{
  "encoder_activation": "swiglu",
  "encoder_head_dim": 16,
  "encoder_fused_qkv": false,
  "encoder_parallel_block": false,
  "encoder_pooling": "class_token",
  "encoder_register_tokens": 8,
  "text_encoder_width": 256,
  "text_encoder_qk_norm": true,
  "residual_init": "none",
  "beta2": 0.999,
  "max_grad_norm": 5.0,
  "max_steps": 2700,
  "epochs": 2.4,
  "final_lr_fraction": 0.1
}
Rows from block 5 of the image encoder, named by matrix and row number. Each number is 500 + 40 x the weight over the matrix's rms, rounded and kept within 0 to 999. All counts start at 0. Numbers have three digits each.
# k: attention key (encoder.blocks.5.attn.k.weight, 384x384), inputs 308-383
k.63:548463419563441497525544502497481518496470513488498465546472487467465527499500518478593516495502466484497436539505550497456528548477480526480516512530577480478502533490467489484520499467467481547504554492521503527544441504501549
k.64:515494495528441460452483518483484483543468487453483450509499523456524498528443423499504458512468469509538516545469469539523520407450472495514446482510512508560504501551504451522513512571550504547484532518536514541504501449511489
k.65:481522483460516479493493442532415555549552455537572509482516514462526533498442520522522522506557439510559561489484515511436526480472496450510508561576548509573466517468533484460441476456469537468518381578458553560408478518481513
k.66:454524543499493478560513531481498482476501526471550543524471540522495472561507455454466523512530417482512518498507512511501480528498528542449485568489504497551556496529500525504553520571454427439535535465476552472549439505535495
k.67:472552511578547523549559591475510513400514433471449436499420512484505517462543436474424516462487493517559502507443459527570439481522493519511424489488521459510558539567522529596518446479448476508511528527505458433572463570522529
k.68:519429515589512513460475459464549473499439483540506490525572500438480483483487564543472498552482620451487507461498493463497491503508489476532548509502527480435480524451518500462522498441533409466554537531485509446492585495451451
k.69:467541500418470463497489411378440495437518543524518583510495529447553469494505504472443453505569487428431524518526561495473464547483474434492431430574489504529465431469458507442506563556478561502514470525505502504426475426468435
k.70:565503512507569466420533541524512417472543511457531521554527467500508507513452546478535496452491567550485446502513445525499570493474501521464562576592514509499440509465498495533510521527577544475496460527451463508511474569528495
k.71:551523505538547548506500564558516493488469486483534436472570467471452458484537535547539506502494530506492477545519499514514526459527539522544511500454506518531478483439497455549515496419523488521503469517531498490507545553452518
k.72:480500528452525558498533530465479503484536516519542526503496498437546482473457574462483512452487501483554476508554443481547558475522463445514524455525457506458499422498556503478509574530498458459477414487587452514514571553511516
k.73:483503488492538529526486530557567455526535504513500529513539546503515521519476484476445528560516512517448523541534474459536502501512449482505485512567500524526497511565504550515470534551454471424486450514521510513441463453503451
k.74:525497519531488469490485510475487551478491533518395556514475511493468519504531433548464516531437481503502531476514507512477479509484522533522419464507564531578547427491490548509531551526504475472512517559457522442454431505449536
k.75:494473577549560484538464554505470544512479541430451467435512570470507539520462470473452520546549385435504496549486513520464508504463459383503450520477457449468589425518477500476495507564418524490499504505467460445456464496551567
k.76:499506435468476487511442452478453441505490461475469513520512483490486382485443459525515564479469582511584492496524479499578466512505524557518518419562500523468445503551570457518497474498521527474495459534537517502511526473445507
k.77:497509493578481482533520437488484466520371551495549563488551501443442499516510453573465505485515426546496484523511515526481482487400502433503488539567449462509514443505432508413491502528516532374509445522544540518470509444513466
k.78:501455504497526518497424541496454529501503506531435438496505490548505456561555519530487558563409539511469444519564465488569433506544497524484544503442636459478454518504507512504555455581465476510456530466562490523512434504528525
k.79:445450557479482579520471504507467527549530482483448455494447446506524532422556486498458480520471511458483492494533535499440469436547524550541555525442536507513519504416568522531545500404530478493453485424517518471532509559457545
k.80:474503484443485509496449487541493528603528504620572491534481472423519566466461469510506493484449586533481545458554507453490538420440411459520517450571516491547473495401547505538516501492484486497491429421463552516491522535530472
k.81:461485478509519449455569530555390519504550492509476502442504516477482537568441557525445564454544516426463626514508547472414473378464462441521476448605529543549513449426487433452461601468440541492521494472577575530424461513508532
k.82:588504507521524497575413537471465451482449445416501485525461472474480501494549507471588596541499516504468432507578419424567534496545479521501519543433550507443477476532452485453513458483527455563523587450495470527549510494488493
k.83:471498514555473603589489530539508519519533499415491504504457475528504489456521441434541524490530504477551475506402538513469555520551516500557463536429506517507479500659492506558517489459542510573444672480520548467508469413543480
k.84:516527543612477503490504504530561512484530545436402470507477525475481531407536532507563590486479546556457437461493446530499593551543562543470479521505547521416515536625466545542511424489543430572457620560523479493524551468515523
k.85:495540424455519493504494418557516525575567494530570472573523508457442497496465509528493506521460503466467600472543537462474558417539455510456587500533574537527470504446502477521443541506531530495539455455516470510460500512514489
k.86:446509544583530529486534521529438541519547529555501574534475535467600477511476522485415502430550526497520506496463559478494448499533487457532610476528553574557574527446579488424512533466472572481437556461497517442389508546562537
k.87:523499554566483565566487529526483512477463489513518473488540519537520502509479504420499546545482447523467480489510490521567525490533494501511458497510543504503499496520486508499513490517545530573456571532472472465491469508472501
k.88:475469461505381450503565488392530413481479491524528530470450490561513549495452418482549408514538447489498467462404479451539506536454540521525464467466488490518455550568472546465485451555478545587515541528483503445504496492483478
k.89:490541472551471481371515469647459579477449557545524507579524503455488478511538657522406577468518560468529511516557464481492529432514358541553528482576462493498498436342480493599521539501611484447590470488489535538442570521453525
k.90:458511535471500503472552589431491503486486481539508507487485476559456443520527429512460459470484503508533544519439541494558550499498474548497468532449435486502578504479452440545456524447447486550438490552521498506507501485521523
k.91:515444486410480455522528429526516531513425536531487482505536504475529470574486431471549499541431456494500482512524440429524421483438545536507478561452434536484462498494474514478450483483483522473465510512540436547554451491490484
k.92:503553472490493489478457460540549406509510537520501415508485530477437478450477530466503523457494468500412529499561502471499537498476531474512499530505462498483491448457489466506432420493516427465500459479512464481427464525444528
k.93:567407518461444543576552499428475435485538434438481494434508492461531528451524425478523552556429465565488501480527463498507513522395482479465497488494505473468479543531394399447557461484430497477472519512463441496563527492539500
k.94:519482541499515530578552561514593457493527458437437439457484452513570497467541485511537496470504464473484449489515441566492538540490556552493393547348504487413482515519498455505495478460497491518469466499483436482587494495489517
k.95:466533476485544475521440470568500546514525542557536528521468459448479455543452611529508442478555591480428491471423476532502534471486451540600559491534547604549465470493569529539551573536522496499523499548503540470462478531545559
k.96:499459498494512419443543520507557515511505444510577462477575472543499515568493468472440508540508504547505526462478445452534529441515461503497448522491490474569459516490488461478531530529488493480460451536504490489492496527462489
k.97:508556464493513533535466549519466471516570441533546488510504478505537455473520519553471490422485485480523497544520509491512519473495458459430594543483524470511495491584635542509477458520510557466472564562489510529467500457545529
k.98:574499483527473511516560479559444481479489462473489506462492427441494437501485486514495500514510492496498455581497483440517545478501528489544493482448528542471485518513508526500454474467519501560533512463539482493504531526509519
k.99:458499544502495526517544529477483534482546449460477491537465428522487468472570540497472529481529459552572472500544515511576461582533442516537481481507568502542509518476444554548509561529507470540554429538543498484503535542514460
k.100:541445555508467493503482433477401505587499421548503522556537459476529434497494508539493478534508522564487497476476434636499432464473485464514524519475437457449497506419520495491494508564539539462522497476468447552443466467393446
k.101:492509528503481518488414470470407508500535527534467455514520470466492424468483459514524528556473432495482530475481471550494454533504504473447464490464448428459510505440432503492452499537530569465496500394473522523520455472475492
k.102:415500531476486499491498460478515530473511529559461480478555506518479471499479468565510542475522492556486560538511473516487491553482444480512479448536461467500487508481515474497520566532519478529535480492528468556467498497375527
k.103:514524502515479566565492483536527539488482432505479504503547508456452443449546494551449552519426528461536431422451495555451550451515437516412509535504522518386486491476439453452554466521494503413445506520474490541543495401509506
k.104:456504498486465544518564555482498478434488469478515474457478554517475550514435456459537504479467502443508484540542514516511499541456545491462444456433500519512525419524533486493520471522416520545467522543536561448499605549575489
k.105:472534472467487611522479514469492498466520533507503519527519522472516521430467588455483551443532524478476529517440460497548490571477515504564525496527540474570537440548520563488465571498487473532468557485518489535513473536546477
k.106:462483512486499522514514479481476563527600499538510527452472484536491505466534490440531524543543534502462508553452482476466477490490469458576489522507515553471465536569510488539451466512439554530510555471545522487479563474516487
k.107:509488460478518461529492477506533510428459513526528525473541501469583411560492519528483458546554569511516511492443490488528486479431461478535515434426515515529512470494458472503515486499477518486483512489498481423500466518457445
k.108:463445520471439542526532501477543540488475532469444483525518502575491475511477544538524518469465580465562494525508507486506533496499502554526500472522522526509493526576496535520477499496463520534556472444467518534472491457540524
k.109:397517458543518594440479553502545436494523467527514456489436611478497448549487478471487452510594475512493521547510565492475516522489469519511478439507560524534513484503470521513534475389532489513526442510490563470501504488551457
k.110:524493514509544490527525505468463439520492503420520479487522508502552480507518486519530591498485513484567463535529485450470528465557465507520453472442465438501453490463512472505511461488511464510444472578540498515469459482448450
k.111:479543552535513472528497506435516505521480452555521558538465493539497495562488437550503420535584450515485550489498508511523485568455415492448483471432533485513554509541477431509479521496453527428562446479495537472539490504531509
k.112:508515453424445461501452480511502493551572515513527457525520504490482451516449449424473489551505457498548530503474458508480428528495539437525471492513486497479462458497468494527557552556405481541524473559556533434471454405451504
k.113:520477532498518524477459455486512507563434480500500463537490529514577557483515459476483418409553540521467460545512496493486533513506489560520487526493452466463570530585516487547548493476511494524550569479569495441532468457542466
k.114:513462478500544509498539506580476451540479512502577508490564537466471487550455520497469487504448542476590469469488556482550507492505461493531511501513591531481492558352505428507472517561494513504542511455502583517457505520523562
k.115:550546578498476449525511457484514512474494454502469428522499520496511486523559516517459481490461490552468556603460409502497530549481552521444456562503506513503500426565462577550522482523515452527523523446551498439550486467523436
k.116:460502506515509601471459529501510452449512561486413473506525572529537432394508526486525527425518530506498437488517447443420516514488451492482476523511514468529469483581538465475536441502503479509508442456515565554490448502444496
k.117:474480522519515593445560553513444521460478482450446540527538554517493498444471475536394474495465583532474535526613496526455526439587465512540514593534509450448565511522495564486519454509492527556398524421487537502499531456638535
k.118:565429454463499487475466489530509527524506539446529530518528518484534508462486493550483490514518527551507455460507538470518514476547459478478443441523447508424445472524513452519516489504485553468421485529505509434555540505498467
k.119:486543510488439514492466464444503543540556521457454519434498469452437486509512505522516538469526472469499485497481501469454442502522559456537527518468533540466548507519481540459511503443529510542535416501500479449537448580483501
k.120:447500462501528501549480592513513477434459462596521454496509491494500487558463531437509444485460532491496569499491470560518466564471554474547477487423534505467514551536488507466509551516538489479593515529482489416545474476472539
k.121:487445462389567463466472523516484452523511470510533504521517571516529462545479443444561484478481470498480580505492472533519525553459455456527496426531503542509513498417488480529540526537492513457557499466484489471538521499501506
k.122:479456561607455552491449509526522523468471460532434379446468574506483475506485468482505555475481479542525477505499454509519447521550467442500514465481480460470506509540505469471599434484581567570516484463487518458517431511493539
k.123:439517485504542480454506375513475479517534483506535546528513467473560506448470551524468626486526500414454468450490489479509567548472461456464533525512434501476506524443552420459506498492447542463430452522522519558482534484602478
k.124:435567466554450489564455554559549505507514453459431503445476485494390509441494493493506493476486488522538482498521572481545542511519524526493508530507466476481477532621529502472480422465501468456477482495466451526532499480526504
k.125:545403536484461496571492498501492521550511538563507588547513505530512493520469459486527551523501528469447548500494471556521455506537437500558544530517540524433480480468480526540458488517506480517478515538464504584477530487473511
k.126:427544468538488463514488450529439521526476480463501506446516464544478492516504536513500503542471541423518504520515493557416478452560509517460518491471473505573488537456446537532553458516502543482522489486522500562511497497609492
k.127:456517487484486465524479490466507422501545476561600525500473485499460453525540486500484489549483490531457510468459476429445446492473537503434507525454506488528509475484473454471512433486533499430512454483486464497553486505470528
k.128:453474550484516559496427523522470498542470484502466535545509477522504446443480582542488528486506504525490522533515450428423489519492494541501536531539446485513443502472604541559496487470537569498465417521492612529504557516480515
k.129:460526530496478527553598604529566520390472519428416433435460521533503549547464399500526467454535433579528503557446494452529524531449570509480465477494544465493528480534482455480522485516547466508550499533500461393484444506493518
k.130:546497485514484560546512476459418471523505456544488519496480487537503469507557468482443465566467502512522531451485513588480457510466476483507438480477423486502451594546486522492513499533495499607512460466536465479445499446466478
k.131:524537448520482535491594614492535456450428528467442434429453601482499479485537380494537528410505457579516473491477466522474490462472531539515450520439519542499593541496477513496524493594521457478496539464420396530572485537510528
k.132:507463560481543516480446459601484487512505489470477469492523479418469477449504592527465573506454492539540486481535440521542469444451516533513512503493481511519491483475493519478521499454557492487491434475483473495505528507469558
k.133:555458524516541475475524521519488529561532530436500490503568483499551481429541550588533548504449533499470443459533448495560444461614518497516540515417539470492516520487494531504508420462534467507485509492471515512512554530513524
k.134:477503409461449426499515491453462546489480485564513470567466430511460580572521432501466443574451521507526504531504526438521512561454542510454485561488507463455439491576551486511499512605489461520458533457539512541528452496508428
k.135:529531485494491546508418424493476513494567543592525476518472522481445497489464495501516559551467523483500479506514472506517461511469486448484525463526542492549368504495539508514489535499522458507451483491560483526450465450505444
k.136:460490423473505490508527522464545470475530484575465461454500566499545566560470465460592483510486506520505490501463504528561603467462466505508494456534513494500538501454412464450517488456471482414465454492539478451493504534441444
k.137:479534448586494490433539452501512464474490466521559466479470513560527488496518563471593515456460437571523551539524500479526513488444471507519551473519534510496522452571469473428520528503523480517517522552482507459461495509486492
k.138:460439565509568492544495525519489569481496517517538516481518496525545515590463545543467492464496509521431614467407505517484510510495492450527538464540531550516462489516507517503500515452507566502424408501503560537502557521487481
k.139:520453565515531544495515484520550466493466494573575470451474497423392541471467448574549509417521495542434545483441481526450520515475487477542495464519519474460489462456523517455509482445492528540532473566550499492400517492502560
k.140:538479581480512491583469496478515466442527503500526556488492492473538538439452532463494488612531507505565491485493452440440463482579441567515539554531438485481449435520481531499508459449513541491485499428505576534466525530511471
k.141:425582600511472505467538446420496484380490539523525499461495545563547516577507437470484413481465519537457481540479550518506486520469514495467502494522520574520543512525506496489486532582516484475529505495506527475467498517555511